From a checkpoint of a small autoregressive pixel model.
Model: 3.3M parameters, arch transformer_decoder, width 192, layers 7, norm rmsnorm, activation star_relu.
Rows from block 3, named by matrix and row number. Rows with one number belong to one neuron. Each number is 128 + 32 x the weight over the matrix's rms, rounded and kept within 0 to 255. All counts start at 0. Numbers have three digits each.
# fc1: MLP up (model.blocks.3.mlp.fc1.weight, 768x192), inputs 0-95
# fc2: MLP down (model.blocks.3.mlp.fc2.weight, 192x768, transposed), outputs 0-95
fc1.222:137172113144137073114148155138146077082105125159152161120119147104176138140133135111146161091128134112099148070132118166110081145112132115146084131190174122082113142148127127134078109156111175121146164094137102153107126082078152186112066237161154109123127126133135152158107113101186072101
fc2.222:068105112135143145148166073041073141146160160141085125175099165150136102114141101148185039115160137140159093170117152172113137081159130172140142155122077094168173123136105078141160129129110094139157091138144137130134109128166102102118183058109130140123132160111108134114112160148135162139
fc1.223:092099077093140141102146103134162131102153112133164108133162098160114153131090084122095134088093100074106113095080123146127140178101120146136101091124169104149097124145111103180160177123120150148117115117172166123120111122083145091123124081178181056092083167151185119137135110128155115105
fc2.223:159122139133175186173127227112104121171139146135104191130125141122136106149117150125146142114120145132149193138155164125094159102116148101107151136176103220131176088128159122125134108142127167065155118122120067087123151114132110096147161149098162103078117102104114105068138143168066125098
fc1.224:158128125152085088145136143140096166126140127134115183113124040141176150149110109091112153098111116121144129068140109130069096130061098127105137115110136113117113098126144173171088155117127139148148110138140129135122138127071095143118090152106144171144132120156146100162143061144098087122
fc2.224:073118123065141179122102136168152139133145060119131118133125191138072105127159061174099135118108147085138192206151126114139181143107120137134111122126045163104079141105115102104131131115111173132117150140152180123137112174151103091135158148080163136111140076165089126141146158119124149048
fc1.225:105133108079124145173161109164100175076128112171152119073137129124151105159147158088144123185156077064135121145114111156112057148150164133129165146173137105179120124143117162149069109141108105147128052152093167133106105137153120139111141139090122089089108104108100150079076099208085111126
fc2.225:185101145090139118139163151149096138098158092157092105144105083089126083128120137135086149131137116121151088158177143142144080108071108148155188123090104183095151195091125130110057121090141116113090076146165124116128153156149149130133109102121126151143111117112147123159118140149141149138
fc1.226:159099168173120084061112146123135126101132120129109126139166102124144110084136121120123079136185145140113150122170111120144079127148178101107117073138214097172137135109136094141135117099134091138160109126116119085117138199138134160114123167093188140149114107119141167134104079126080142147
fc2.226:153123122106146047118157121130156111148141106143155159153138135125114122192154126077099138131140136126146176138135140157142143156226138131123095147106074114116112114157173129153157068163136183149113113101155062071132124088175102093126043156144118120131056122168113093109134087123175087152
fc1.227:093072124102094090099156096092106120108093139131079159156101063091095098158162095099158137117092096060121138100190119141156166080126178188127130132177118093170071146180170132145121146091105133050130106142091142140196060129051120088133174073075161165154085037161128075167137084132129175119
fc2.227:165135181093181150041149151100153128104113224163103128100038218104104132106156055100139211099119089097103133071139112156156116072104131146113141113180145073184134133124149172118142145146111126120213071169151074071163155124081158160130169161111149138089089134105086203158146105101120151125
fc1.228:168088139079142143121113132168229151113144203062157131144191097075158116144108133095065152131139128145084226086110127104150181160123126153090132151073221065113115148113078106131083126137143162157103129105066124149156113126148087167166132098096162122109089121109116115101185077161171141091
fc2.228:149116104166162168113155123152118105171179088093094134043111174079142155118164113139138118131125158125088171128134115111070095083048118148104114121137086135101121109156095120154100158127103062141136123126166148159162113130133110047192106196163148097124170061110128113119109109133124161215
fc1.229:173156076106131115073149107076149129121069110093084136147140123126166097136108133107122122142123138144046165094195085048136096124159153132098133138178106124172121131149160097139080143101165095052079128127109136161109104127151098140128094117083177132167125139099146171123127080107129122107
fc2.229:112108164135144119171118157095095097171209161090099081080081089140124129122200102080109141127114124081153120164085090187108154139151115130140102118090136124067083114086125124096102172167133134136140132175087148139179159119165119135134148105109083138141126141097107103179125175109144073177
fc1.230:181102131180115112111130142117143155090086186064142102140187180150054171172148108122147111124144098076093170111070038135121113194101127135055130072059161112128154093107082165097078116100073146121063099196123140103140096129116034121139117099174146112186131129176128145181135035157217205084
fc2.230:111086171173144117148166104153139176117130164111145061163140179125161186154046068161171132136143167152134090136157121147060155124115116135106118153110166141234173112209135115146135129133174085166151085169144124101121116180105130083096140084128121064149170179147120156155193114137140090078
fc1.231:142064120142153107134092132106108134148172144099124130148138148155122185171159151124108165107121091116157131084095066155131124122151075099095144135091106174135143124104111115063089145128128143139073106069078167126123094110119095146094125186107127136163133140130136136118124103115126113167
fc2.231:094192078132139135148146091165100078143117071147157155151072121111131115130082112127148076137114139078127156106134190124119110146122132145137166082179160110111108097166167137192139094138091127113186145189153134124113175141097120156186106102139141071135121150137099166155110172125111133128
fc1.232:115114117228153180124151099169105087123103136129155123107133121099143151135175132175112101113062116156148113105138070155124181108145106119162105118198122115136150101100121164140148151184138123110114055161101132101146087092149099123126141186082098104176160178114117168110071106096087126179
fc2.232:121204174123164110066101161117160095174140140156153115163126113114136194139097111146155125132098124182112084131126102112143183142152170071178089141068135106139098083092157131117100103113111121075150126133090183123196147120111190150128096107087167148090103135191136120088140111129114163222
fc1.233:213091143127098141116177124134134075137072124177100124147069113147107146120088141127119151152133103100059130133084079144089127125147131184082120084120126140151129089163096153149127183192140149082129116097099116132102140164123149136153084124066120072118112103115119093098130107152099105094
fc2.233:161136129067189087095123143078169160114122146117162096107147122066163113164124105149140112126125140102165146121148172160078153154154109148114127186151111089100093128137255174133099123126174110112115155116120117207141103101142117099154121091141106089117124102089162098115085120131099144163
fc1.234:137114157148074145133188133156171131129136177117097169219163133144125139151044129061099141159151119096119142125086113157130180141098149104117140078098079074164098138075124090106111119149180171110102153125115129162164196118149107185092142155146115170122079129090068108018120035164177199097
fc2.234:027080085177041099057198117116113143138121074170147122104159177133104073160077131149131108137148146102138090185152190137150116065134137123191163108124135126169208087174110147101206134069099081120166120114181098074093100115186146118101129121169187148127207162137165183077141141123130051139
fc1.235:116186085091154165118098153159118139154144134204173177136134094175062101092107107168059137092141123107128135097126139111108129154083125187129076171106177191088047151152113121101090135132169123106060146145120150125193113120123098142144136150122081110166082167155101164115071128138162161101
fc2.235:121106133166110160195118186093156096115178121159107191188154086185153121136104145112202146129118163066168158096186161121146121118153156115164069103105189085136161143169053168087067075136125175091146143115065109100131126133122104146080155134137092153107168195131122142130074068139107111119
fc1.236:136075116130107155142142166147137130126158185121068106148128164130086088208066124140186086143139083079121114068156174098082145178125190130184110096159178087114076128120149144166098115158168069160044146143083101149097119186131133200128106095135126131159133110194144157136122095141097157148
fc2.236:152160106134160078156159120143118157136102080119075050129095156191137202057172161086162117155141101136182081078135103144103145130175106119166120140062093134126147132177109154192120082138155099133132169112113179159173139114129063120137128099089156147113152135096119110129123103101078094049
fc1.237:165107110125101043122179111142048084086139165109094183097096103167135165139053130116135120098125163110114170110047132112116119156135112196074094071097145152082079063195045145194099108128167066151071124171111184099127113126110132152056134138121140189123054158084107110077123104158106186034
fc2.237:180123187173245163121138125166169089115159113180068175157119072107225147090153084052137127108098117033096103113125119160199164073196121058135129193121148047174112134170088108098151179217095110092216033149129114066086128158104160176127147104065151107083143100108131147141118118087129146122
fc1.238:126109135113097141087101142183144108143152117127111135161134169153082126115102128175128116126196113104115131117128112141097114167130154107119112128150118126097148094128170077123152116119157085079115103133115077138161120076082131121122170143129131142213121161099107097125107114204131122159
fc2.238:123112089143151143107099133127200061152161145192088115132160122130204153139137100056146122130097128138196144150122124123113106091129109104135165137080101169107095103084114138107101150103034143187096104165098131089156104141096149070119112110158111122128138140184126169153103094127131159146
fc1.239:160125133153135068088085192118131114148114152178122175152148098132112120110142161149139125074085080066051165127157104162136136152073110140090138123112167150130088150153153120141122105145119118107164075185186115120138128074145125110078129057126179169142169112115153153093156093128101196072
fc2.239:111080187142111113178125164075037131126147050133104124128101105068131080114117168081158129134110128124172107115129120061070069119093133148107159156153098065157192153120160129141136118143094102179149154140055050150191072035195158115123128113154179123173100143125113161117178140120080066129
fc1.240:125181104139156080133123132164124163166149158112116091100126106118141136164134086131090094131151047100044182148185087164112094126100123112092131135166144168153053117111089187082094100150104040102128137154134180125177081104080085125150099131086097200168120150170098115145159116103132128115
fc2.240:115066151113127101120130098168150116099131097163199145114055074161153155110115116123186185134106216094166104130120137099098153196133158110147119099146131107099090114124161102174135109090132171159105096096131107089070163137108145131082139110092141113130175128084105115139129123158126156120
fc1.241:117117158111139137200168086080158177090165109136092167155167108149155130163131138138148167052133096157053134170172142118105144138098135155134174091155174116153181196115083205154104109149154115153095132162115099058116140154127078164132118175142112172157101083121130164099073108134127204106
fc2.241:179158137167149149143152079175091121128130105124121104090196070164121139110161163123076084109132098128086169137153110096138095145161169118134116137119140109130108097137130095114139136159089158212108150129097094179108077153163149152124128161156095121149080112131114108121122148125143097118
fc1.242:160088160093159079112144143086141136154192162149114143074110190125135086161139174132173117103150104139042135098106157144118127168077128097082140123140164142116095116115135209140128127120121131093123142147117154131093145088074150150095106125128146165141085112088100142046077122130123118184
fc2.242:087132107115123173121166122113092116114148135102119133164167150180131093148152112125039114127141114129142128185092116153088126137098159116121174160099151111167186136103098099102175135178132158140136119109186174124107110162116114074108110209119087077099131097094156070128181167146134064142
fc1.243:160114143041060084106095179089177155137120143112064150118131165145115163117117184108117073110149136141128100074086133140165133112107158137140129049121175132068091137167112167097101180145215162074110083138075108124181171197134123161148157148072134131183133154113146133104082113132087110081
fc2.243:184100137165104096117095088073096108140077124113140106103113147111117126120151152125154140154142126148062070144142144111132123046159122125147124134101184100136119094117094166212077139156143116127096051138126128085149141147088117139151149160096173077112172116166151163109106203114115164121
fc1.244:156155161116120164108188139052121098132090117137109173149086165156148128085150103125124079125108069072134108109081094165039135146069097128083117143086157102102104073095098100134154153140135122100141143131156102086168125160102109097191117084065155106142145125101182156089099115174124153173
fc2.244:108109184115127125134137134162105085129140113146160159107197120151178101180095081169149170158136185097115132135135076197159120140101137115131107104138112128167137148162143142095125124114108112089138142125181130143113097097142140193105147216179081145095136133135111129106084129161152056088
fc1.245:151121113142140131108114097139125158152172127116161156137145154155109098083144115112114133141122124069116094128134155127129154146110124144143137109198122110151142082127190120122135136097086178079143144122144145136142138157140134154167120152070142140121161081144128138144119090189142153152
fc2.245:076110142170132098158155157088132143124147159172148125151180084117086135146092137154190084149162118132089159129132116130166109144248129115110105147121176090098116141158124136085136122139116085128138129091108089094067075115154154127067154127163110185111101180103114091125161091128140082178
fc1.246:096144096170093099160143149140102169135160153152101147167157106147154124110127088067137130079107115116127100120124135193120136082127174145166102097102108107130152130109122123128160087089121159137113104130154153215108116175113112131125108137142128177124094116122195107041145068153128089172
fc2.246:095105065160165130097117056150126138128130117156086129132123069116137157120118142140110111099098162115155148116175161142114155178176149117129121075099186120120130148119133058137111155113111190105151123111143150131153123131160104107164172048100140115103209106087145127158135114138115136109
fc1.247:128123142116144112090171097111140098152140151109024115145103166141116113109142156132114106108122133121118137158171114123119127135122123086100103114108152112164185113157169143165144133123057077093136103145085135103105168111132139167105130087160117178161145126107114161129127112096159183128
fc2.247:108135092127128085171080159143077121172109092158221136096184126165164174086129084145168107111137129106128146169117139155114140174081102104163133103160061117145111140122094145138107149141178116066090113134176136123171100178103082139142131158128178119123153125182137117145102110117115104120
fc1.248:071124120070128111073179096131176150183124130138149136158170144138099122149110107159104098080129111120116148143095128162144118197132106132128106122119142148111108148084168140130090139116170095091095172120151070112159129121079144154151085158175146153131066167078134152053012107143075160167
fc2.248:090129142115047133144121118140179099127173120137165115179119069176092121086173154122200191113119172131165075095147140074106173111179134135123091095124136111099151122142048108141124131092151188203162093131059143083171162088168137140076140132150131083118169130180120137185159070129141088050
fc1.249:129147165124099125150126123114175127102118162049114185117114122136120096100123191144042122103129095118164128135161093140150138212133106149151117155137188122132110182155051147126095155109151090142073116117126145147152168120161064118148065116073182160127021132169086133186100162125197165042
fc2.249:148139111127107109117102159082110113093127095151145104107161138143199105128135111131138087134115147113151074109119179165110121123172135130177145106120125035108138115116110091094151094131126200130142104111155160125099054255131100156130126155127080134126224137137166147221106147146120121102
fc1.250:160065149187098140145172147130112145131156160134109114090115136131104099160157116104096123113157090147135150138172133153073138102117160142110134123100099147217163126052121064118083161119099129105098161136105181145107113136125065073128150107139057101163126145094137118143160078142119117132
fc2.250:108105118128174076101097142123104136120065097151166152137137143132103119123114141110139175183139116104140127136071107099157153078156128129131133130149149135148059107150123125116150096132114149162151106129139034064121092113103134147074102186110093117147064129115145174103160190147110075102
fc1.251:085126166138113111058213139124126151159153093140141146119071148115092085103109182123121192129151124114136086120118187151079152144111133112119175082172162159111134099124134106160117157090159121143085187109128112095143155120066138141163076142108135122135100204122165170041056116152085090121
fc2.251:128155188100144167132127108163122141176079123085140102146164162170155182137184063171093064101103155146126170119095121158153100114108095168077133203161119178088141125128148165082135108123184076105047123109103145166122129143105122154155161136081101100103143057159053069178144144113152184110
fc1.252:093110107110086081087170082100160142121137167110126154096132104202127124138086075104144082116079076085139147106098163121106156142101098148144129113163065124132128067101151184194120130123052121139131156153123152106152105135122167109174160056177159128191076139212177182143108130122102133121
fc2.252:114106067138143117172147189089120142131129108136049079145134187124114132119125186162129109109128198091092162102139109173150111114127154095118123103154197108102106109112138156083175081087161176109132174121129161132175120091116137135132190166149069054120105177083104147164059148122060113121
fc1.253:128097127160149065177131179073127156098178150147106158116149138123146177167139136134158146057134115097116151126096102171074116142155096129160065094136112117119119102156136190130091127169116140159159138155117150162123156118029123202140105141146058080123108135135097151110102119079152111136
fc2.253:131159130119104111084126112152154151172058163142083105141124130194119082063178141143159167112137144162155171184027122113150127095116054157143150137119158178059132108109100119128145138107117139109129150119148128108141136154183117158157167126139118135078143176139127097072158195117167156116
fc1.254:152097135127125131121137100115100144126145197123107109147197166140133107161098163166163138088125121120084105145134182118106160113152133127091119149165152074066148068083087112134097119122073113125073124166088095096097096150131116170062154161155149120147142136160119092116135111108164136107
fc2.254:153119139127110153193124107127132109118119036141137085115085092106136112114179119126085154096093118140121144119147101152128105096120147080128101097133149155130118121136138151096102163155156141120152118152131141164117077104152092127161097105108147134163136125089122133128128122091090122117
fc1.255:125139123116105098135113188100071117127116121132106153201164052165171182137131162107140111107121142082143107165058093175132094105083143139098098114117180071144115155116162136020128101109190147114130115116096164171142112132147112131154161109079119205157087098139142161144091134117157129131
fc2.255:093098116140154169162130108097110121093142172121093137101139097149132135084115156128148153148114189134174076099149153074124123103168115129216125080157141077131131116157111115172083184181149141132085133123135110121099125069103131172075086157115083057108144136149148113165100060135103087174
fc1.256:158092129080148119176178095115114095119151152161122148116093178119122085155100165149156110178137076115126091076145173122102119104124175131097106100184176117109115122103156159123092101103067081098093103157059134120143102133064095180129159173045147116161155110101116127137107102158087089054
fc2.256:103086122088182127090104141111142137105130141149131134099125105074112151135123136133155174158118129172052110095081072132135165217191151161133115093152070106119077143096188080128125155136105171144089100113140116148110146122167130119153146131077157149160076102161108142163097156127176142141
fc1.257:113100115113101114146109163107134147089166146148087180188130110161167160108168108131098121167060097139145114110130085074113099108083111154073099110096120152147086126099131143132136079117173070135132117122107112143184107118113149139141163100138126133190150141109105131117106107149128207125
fc2.257:169178178139130173153141103108110131181124113118193113074128193089068133138124098124130103115104122118143139048119170125144156117135095118159115220150159085072202130134133107095107171141141157143066130140104117097129150102117120123128123165096153172166146092125160098163117124125118067137
fc1.258:158123166136116099090113139147103147120117151157094215169116112149157126135122104126116081105152124059147160164179068108116084131141110130078100087150133119156117079142131102146161088130136099079149114127103085057168088130169119117100109108114162120146107084125171134144080092121073110130
fc2.258:176109163109130164156158130100156147106170116075142156175115099077101056151097042132173174130146120081137101132112114081160163174210108127137119123136051125101146092126079153143157161103145147163138125106135138135109125113117109121154174107098138155099085172178138124109116184122178125131
fc1.259:161212076168138085131149140113098111123132152150167087138146122177142147117144093101100102122126149043124111151094133178103060117071132116133159088068163106179169104151114179136121133166159144125091159148168169153109095110101106125132133110094136140148128121144127137127115091137132125139
fc2.259:105103148105104188100155090063143167090172100096145123149124159165188093115143099150113148128110169147142082164086118187069134172107085179130129154113099070085155145105129112107172134125113125195146101118139110146080117093210127109130126120101162149136116138104113109108184152128190099134
fc1.260:142091115094117126120139086153149174114131128104105137103182183105102104153114171064095173123125128062090141128128117145112171131141131096142114130137146063091115115115144127101134136148142178128095130139127092171106070117131142135094145081111101076170090106111156146168132115108128131090
fc2.260:133150122156157152121128160175171155096150115127124180104090150200141233120066168098107139126095107147157097084102152114114134082210114186097129075130097177117148115160086127152146123143169136081123100144111171141126195130138118102143105089183156138145099168145138145137179117130149072115
fc1.261:153119145155127115165089125073120082164185169160141141067123101168153102129094164168154088083111078117065202131117125090105088129101131098131117077170145113073107171077135092181118041090137122102123087180069124131168145152107082103087163139133188164124085086125169155058058101130148173158
fc2.261:121167101154171145045095152111170126121133149181124124176083182141031160128151097128133186127149169142091117123156074148097122139107120180121097182150184159198100120102091081096101155120093070097138108133174156118147117062175137128092142131146117100129194174063046132152136105128138177182
fc1.262:215133113143160103157137148047079072122178163158084134170136108125051074148143224138103119087121063120114171159168077133135082184078107123092107129169171102115119121160159112065103064114114091107071127107161180114110062100123039095053142159127154168127114081123123102152081080118144143064
fc2.262:148077166104125147131051148091161079080117135136162118117135153141091000163122193156123148117123172142209110175127127065119128114149147118107153188107115168164134145133194094079110101116030159167120168100158184124100169125131166146123158182068106115145174161137043082127133137129145166043
fc1.263:149160113165125124168108197074136074155112146125191149143149063141123148162142099170102123107132096091142146141081129220078149167154129170085078129102183084108089125149120166101128161139133113154124106154138131141147109042125112098079149117114081071139118174150123115134141120167096131095
fc2.263:077125143143123139154177121077110150113186134119149139044123106126115204179153128138098063102151122154186126155114133126160113123131144171161142189131109139187130134138090099117128141119131154137152181123139106123112139165150068119147142133168079116126133142100129133132123121139083114148
fc1.264:153092097110087109116165137138121152170108114143137225089156102107130029178077093130122056096121136069130199101117189183078209095105062082155117102178158173104181104157091110120150142185158046135073099164132174099154112088090193094136230122127069148108148152120083087147086113121141164105
fc2.264:113149092219167160086126156104110184162170187118164053119137127148120137151119133081194057123135037111113074210107143147158097140220145047217126167111167160140089115126079108147152172090166124164128178128152104176188054089096153184067141079136140185154116128124103149082167085101152174131
fc1.265:105095154128093083187133099095097112157164111104183166161115135169112142103152141153144113085123137133112087095137180130122146153102098167115104126097104135104195110183166119154145104125127143106121116129141124061150167134129135140048153071158115123122126155077120112101085104138129168147
fc2.265:121152170125178140158144130149142145097086156158124120089123120063146060165094124115138080160146133130132155096073137123150128066169149098114127156141138139128068141114141150132092195140161112186115166149071079158096104148136101105119082144149171129137116121179187135129133145116083135136
fc1.266:103147100074075132121134109154173144138117168054117144137135055144085092159114159090081104146128125052153122079064123054125108132110087114135083064170110119088081081157158210095141168130148132115116094161084099161140161107102110116163148164184124178184136136162139129116111121161104120121
fc2.266:093096137155145137148158154130145148105120176082179123113095188095181167189114187094166116153136163101112071084180118123151062194118147137166110136156067134137126157124074096146086120110192079167128157121120130121136116164117111138118077115125134127150081142102088156159164185123136087128
fc1.267:105168100102109161096193088164119142097134147139167141142207108155091121092042181080135139107152119096137101161129134111119138107133124084165123057162125117103119135109183117128119201110078104148084187155093175073147170098136093184112132065175129147134110129143130136108186107128127116156
fc2.267:178157114072147119100117150123119146142113162142141123115110132177138086085152141120138115143115132194053124062076122118190144107166074197094136160110129183162151103115152105085143120080171157124123115129130193155132147155090166120128138155161133082141051110071147130121141102121161091155
fc1.268:155114131136098128148116115156147131116190154121121105084101127154073140083113146128163117160133099079058129119106055109095134137111124124120073072184129061091117104121084149178128129137089123101126118113133122134125068152116130100095128161160159101154120143104140082106117137144099106169
fc2.268:122101118125092160113105121116137148126121105122131122153168074171146082201121190125115129163135149128114148126143115125155114137148114111144110151137154129078061152135136137151114141079155088186128166128098105186105065117119108093095096141141072150147085144129070163151140097136119130128
fc1.269:122112145112141124146166128147163111060201169120171110098145082124137090135151098157122141141144118149082098124141087190070132126130107108165141100136168123228177106044106159139108142083176122128164139109147154064135170145092167123183109091096084168173068140126090132122171053196105160051
fc2.269:118117174138125138115122171083143119120093093165068106141101171085181122068121137140155109130111144116181061181049156150099128121109115198151138143118156119144189108127100091073173113112125122082123132138133154161141091105116132085077059157150110123132172114141113117127065164158097160127
fc1.270:173119109134116124119151140121140145176121200106110143101114115134132147161109078138084111130140101083180125140094119150145157134164124082103093108127104068130123108129132138119123163157117214103115110131080082138154121133120108168115204145121130099136131119133123182154107110129143091177
fc2.270:075106165081148145147123141087124125089129142098102149093169170128152110132121150127132122113128126170112127096118172111131121147177137104097107159159094142122146142102091134127129068081130098087105146073145147103077135134067156128107082184126178135127103177084148120156094134151150138134
fc1.271:165186106137129076113166142060115108165143106130136179106164109106094100133112180076157143127126104113134060133184188114135184138120104125131139110110092165101139072146104147079163083175088168114117125121147097080141139140106132160122107097100123093134172118142176146144141113155103128103
fc2.271:035087149131162149118106150147193136144084119147130107174100129190141149144137074151118103160124156127123192143108077180106125153180168097091105155123086103144108171130177137101107134115119096173119090126129141132094140196152108065135100117099143154146095167120119113137138145136140146136
fc1.272:154104170159120122095134083115134089111139176180074109099131131112082078095113114081061095145131114114145110103102115186135127120104165124087136121082140153119148156105196167175147176156129100114144089136135147167151081148150133095119134143126106140151124196132105090110139120102077090162
fc2.272:148167156160114118093146119135120157145095109112201117121119137158169097133103077115159096153133153156082091084120175086147128167121132164215122154127129126176158112119144121184109142091103127141130097127152095134103163050162180110149147094131075162083159172149099161187135136129179169106
fc1.273:154084116160192138097159151120069100153146153064185182151129156081134120102126170132137094121143135132172144134111088136101100162105150112113124074137117135131154115157097107153128107147088092143086140144140059129124166113117156116110197102122142112169118136114164153067042115175147127154
fc2.273:119092128125123135120160135124136093160170133154090126113100112142184085166074139099144146126124107159112132090120184179089155181198109138156152205065099118128118118126089106118165150098108171158132176126152119072220123124157084098113086181153091110149105120108123113120081139127187063177
fc1.274:123130129148074116121168102190121101101113151159082186166119123127126185130080163143156088118142095128111199115163126091086129167165167144023142125131073131127158160147071079182108118160099112095087088183148113155135185101085112146071138129112133111166104103118127093072124113120104151143
fc2.274:094096130122162117147144167097129144122186151104154073093122183101103124174098151090183107138123176116141077108108062076067171147176095182198110080180214111111144110159085119072130125070151191157137138108073097095113157133126136091123169144120060142119083131113102157129156080128063082076
fc1.275:154136079050128072109099077098107157106143134166150127126127151134132076132134108169119102116127147097121136124120156156096149108099187136103128130083173081097080056165130133120094116127120163122040131177142130173154209142128130121105123109154141185129084130119142086131144113143143136124
fc2.275:113118195175146141132158137130118085155175092140147119127094074098076166103133141140141112118122112094104117157152091131130112101132080124113167100130122160103131157164094127137118142149168107146188149152153079132182103124160107151138129109117119098157214090123112108105098157135060087146
fc1.276:123127165110077104084106120174166105130112157116113196086203073129122102111057180082172106091100121110121136149110110191124154127119153169121155134141147142170161152171235150055128158105135077149092127195117154121143138151114164182113149154099141131125122178148147160061145076147121141077
fc2.276:155066174137092111118126155148079124095182118151111138109179177127175080068107113115127066105107072171150111096160108151111118136221102137152131175082117104130112135132070120138147073154132072071117150121075135108105142145127078141119121122112149142116136130086123104133148096121167081123
fc1.277:186147174136149175188168134150132104152163161175116214125107126111211115101104137051147137143122054128145107041114134157112150157061126093154092032145125134179085123083117082130123186120143196155114200138151130112188091128088118102053118093149135186117129120093152081025156021156145099126
fc2.277:123100158132119160137146131051077081065065113101122064125127160116158062138143145193115074142125153146131146098168147109112130123171100131162080129132126054088145161215134156102152105093076159098166149111101142119131117179141148109161113109119174125147190050075130131084133155102073129093
fc1.278:165119140125146072174130122108173148146087191166085148171167128150057145093080149134146131094150150129146077080128084180103215185124129102129162132192118149174162150065102109133035149107112072138201096217105142077118071140148114174144129160102159094143136180133094098123105134195098206115
fc2.278:138152139126126117087125085098152159116128110150152143165076053208180130160078105144124093124132116158110103139091118101098152190194082116087144138114149112095133074159165119085122142161124177124121136159089124089150162109105151137126109134118121148100135135140153148093138164134159104152
fc1.279:123109129113149076111102050118161088126141140155095083139105100111106069119119144098162156121099170066152083072134162180127128108111169071085084136107129140113062142128114117072148146129130181095128072113149152143090092094105124122114102137103125090106135115083138083164099076159096167142
fc2.279:140095127171075163106144135178141137141163185129128125132142146162138096198127100169094107122102147176134209139145088134117102145108076107184140090094117182155156090122193164134103117120141137110152129114153142115094165128147133161153141150141112154080118158161105136125167169104140115060
fc1.280:114147148132093079150100149145099127063095110147099157092157106161163140086027074106098149100133105067117145073113155170150124122106098150174147115116091112114093144153127133172126143156107088144139142172129153047227174071075093116145137109172135161174076151170154143148099142119107117089
fc2.280:172178088129145109099126131089130080176126136169141163133198077181180087171170152107042132123106181119108143120102121148121117102130134198122136118106185138148177164159142115148110128113107204134104123179109146147114080160177105077061099116138126110143134102101132173155125117130145108110
fc1.281:147153133105133119119134074136172115080133175157171174139098134171111129077082164095213112156133064089136084109149137075102157145057119182149059089130122120124105094159142127145136135208130103151074117133090140107108135173112130153084096168129109133143121152124095117119108119096158092103
fc2.281:127127088122155200090160104115139137148113129096132153126118133114123086193143094170032117132114193137151115080135108141107118042104099147087140149146141193174153140144097162065131156055129123130171170080088156146132106094160194165159136143114136144111173106138108114136158131127090101116
fc1.282:168159177119177079182139104131146148130139108077087172171196142110163130078148150109121125073108146127023155088162118148148175136136133112095129104099140187172120140091178152107090124143140147141123159150099095130127170115072130197175136185099119198135140075103072082127118108120107185118
fc2.282:139141138162155092088110112135154113138091125126158130056111160142069112097122131124102102141119151114134077136192144152188107115110145105107122119199130142100143113137124068120144161137130165166084088157131080140095156100103148149144121135165147040134168134158155156199126098203120117084
fc1.283:184136085135155142124122144091050114200155126101120106110167146096151118117057157118111139058164130140108141105175133104151134072124093121096160081155113149185100130119174137138108144178140138126194144163106140073172141150062121135131138120119137179149124147164108117050069136109093134160
fc2.283:163139172101159158127108161097126183141130123112117175134134124159133104129190104173126119098121153164135116137131155167182139149185147156145121129136120076099092150097110137132129135144168200140111151121133184127140163146210098134177146136096147134118168109131183081121152162115196171073
fc1.284:194130173157050102167146127074140105145113199164124121123146100140129172148130109121121157099076144136138105094109159177084169164134192174086125120180110080123155056113116109076151167136103121112125142180136125098088044110136098140094092119131112137105093176130129065065115121101084173138
fc2.284:169118178165089152131178159114158136162119119091144138166087076154104140145100186163078155129132159131106058101136105099140145174098125194132141167099151141098123139120117111075152035112137138140074127174103130056143076110133148184146091098124149137180124146153122121102140195142138158153
fc1.285:147135136148071116139130139093122165140107186177122145105135131189088185088120167096070074132142127078091095129142131199110121102065105143086175088135114122110148057109101154080128109134129157139055185109121149129144156164141149149066119121095176095226069181194065095137139088099128102146
fc2.285:161138225119169133162143171087117060112168165139128099092162092078068147102159185130088117105141124101117165167126119049132149127164150115145122164178131066103098116135205121124110131157123092154098134115105069101167103119154122138112147080148136128156118132179113122206097152120160150094
fc1.286:169178135140132129144191184170178127133123115065147183150095150163089112128111180174142071064125078150075177090185102121095120108152090151157119112186140144175120120124074118164074132129191086184105154134113102131197173188024134149154071097100102132116163161099097129061113099119161137087
fc2.286:127142126194094160159168107157117135148132143108085145136090171107146158159099089132109113108133158105098113200132095145100093077118138150155105139165074149105160140146108109200127198159131057126108121133103107142167172098151104105126142118211171110110091146106136128211120119100127103101
fc1.287:169134182060152118137118170123108183163092164146060146166104064143115078155110138145131085113139133150071144106103141122108129077126120108131193090123102107181133093149148116162134156134167074105070125118121117100133127162148044079092114102113123133153126147118085166124130143132067150130
fc2.287:158153127099088084154207060130100126153160128170162117169107049088080131185165195141166080129152138137168156127138109162143142127172140169101147169115180145140128090151137148117155147144090094147139147112115170160141175139143182109164179071185123142138144099085135109080135133121126129166
fc1.288:157081083104186117159112135116106148099136131099129114191127116152112102145057073105096169125117126080157149098152117116160181126125138080144118119136137058131054129137129163129059085134143135078135061084040105132099130091103123077185041161119113189109107156128123174157168000119144186169
fc2.288:144077145111128131137137087121129117117105159133189139110199139193108072166123118116093084118124109106192119183208088119118143120062112134167148203142166168077145121162168137140153115130088145106139187109168080177109086090145102103209068138208098139099041105100125116128114089172116114170
fc1.289:052170154154167111122143118103128180112140164117124173132091166141115134093148106123161125093137152168144086112155162182135161065114112142120121150096133176143111150130147126154093151135153101161114124147100105126156119172097122120124118069135101174177169157107127108101154107132159148149
fc2.289:204135125099181188139125145113091140141155093102121049116108140119083145179123149140046125145126093143149133139139103069099128094140171168138143183172154150141109126071081075122070184160144129140130160146113130126087206113159098099117150157125146095148130105146114153124142123115141162076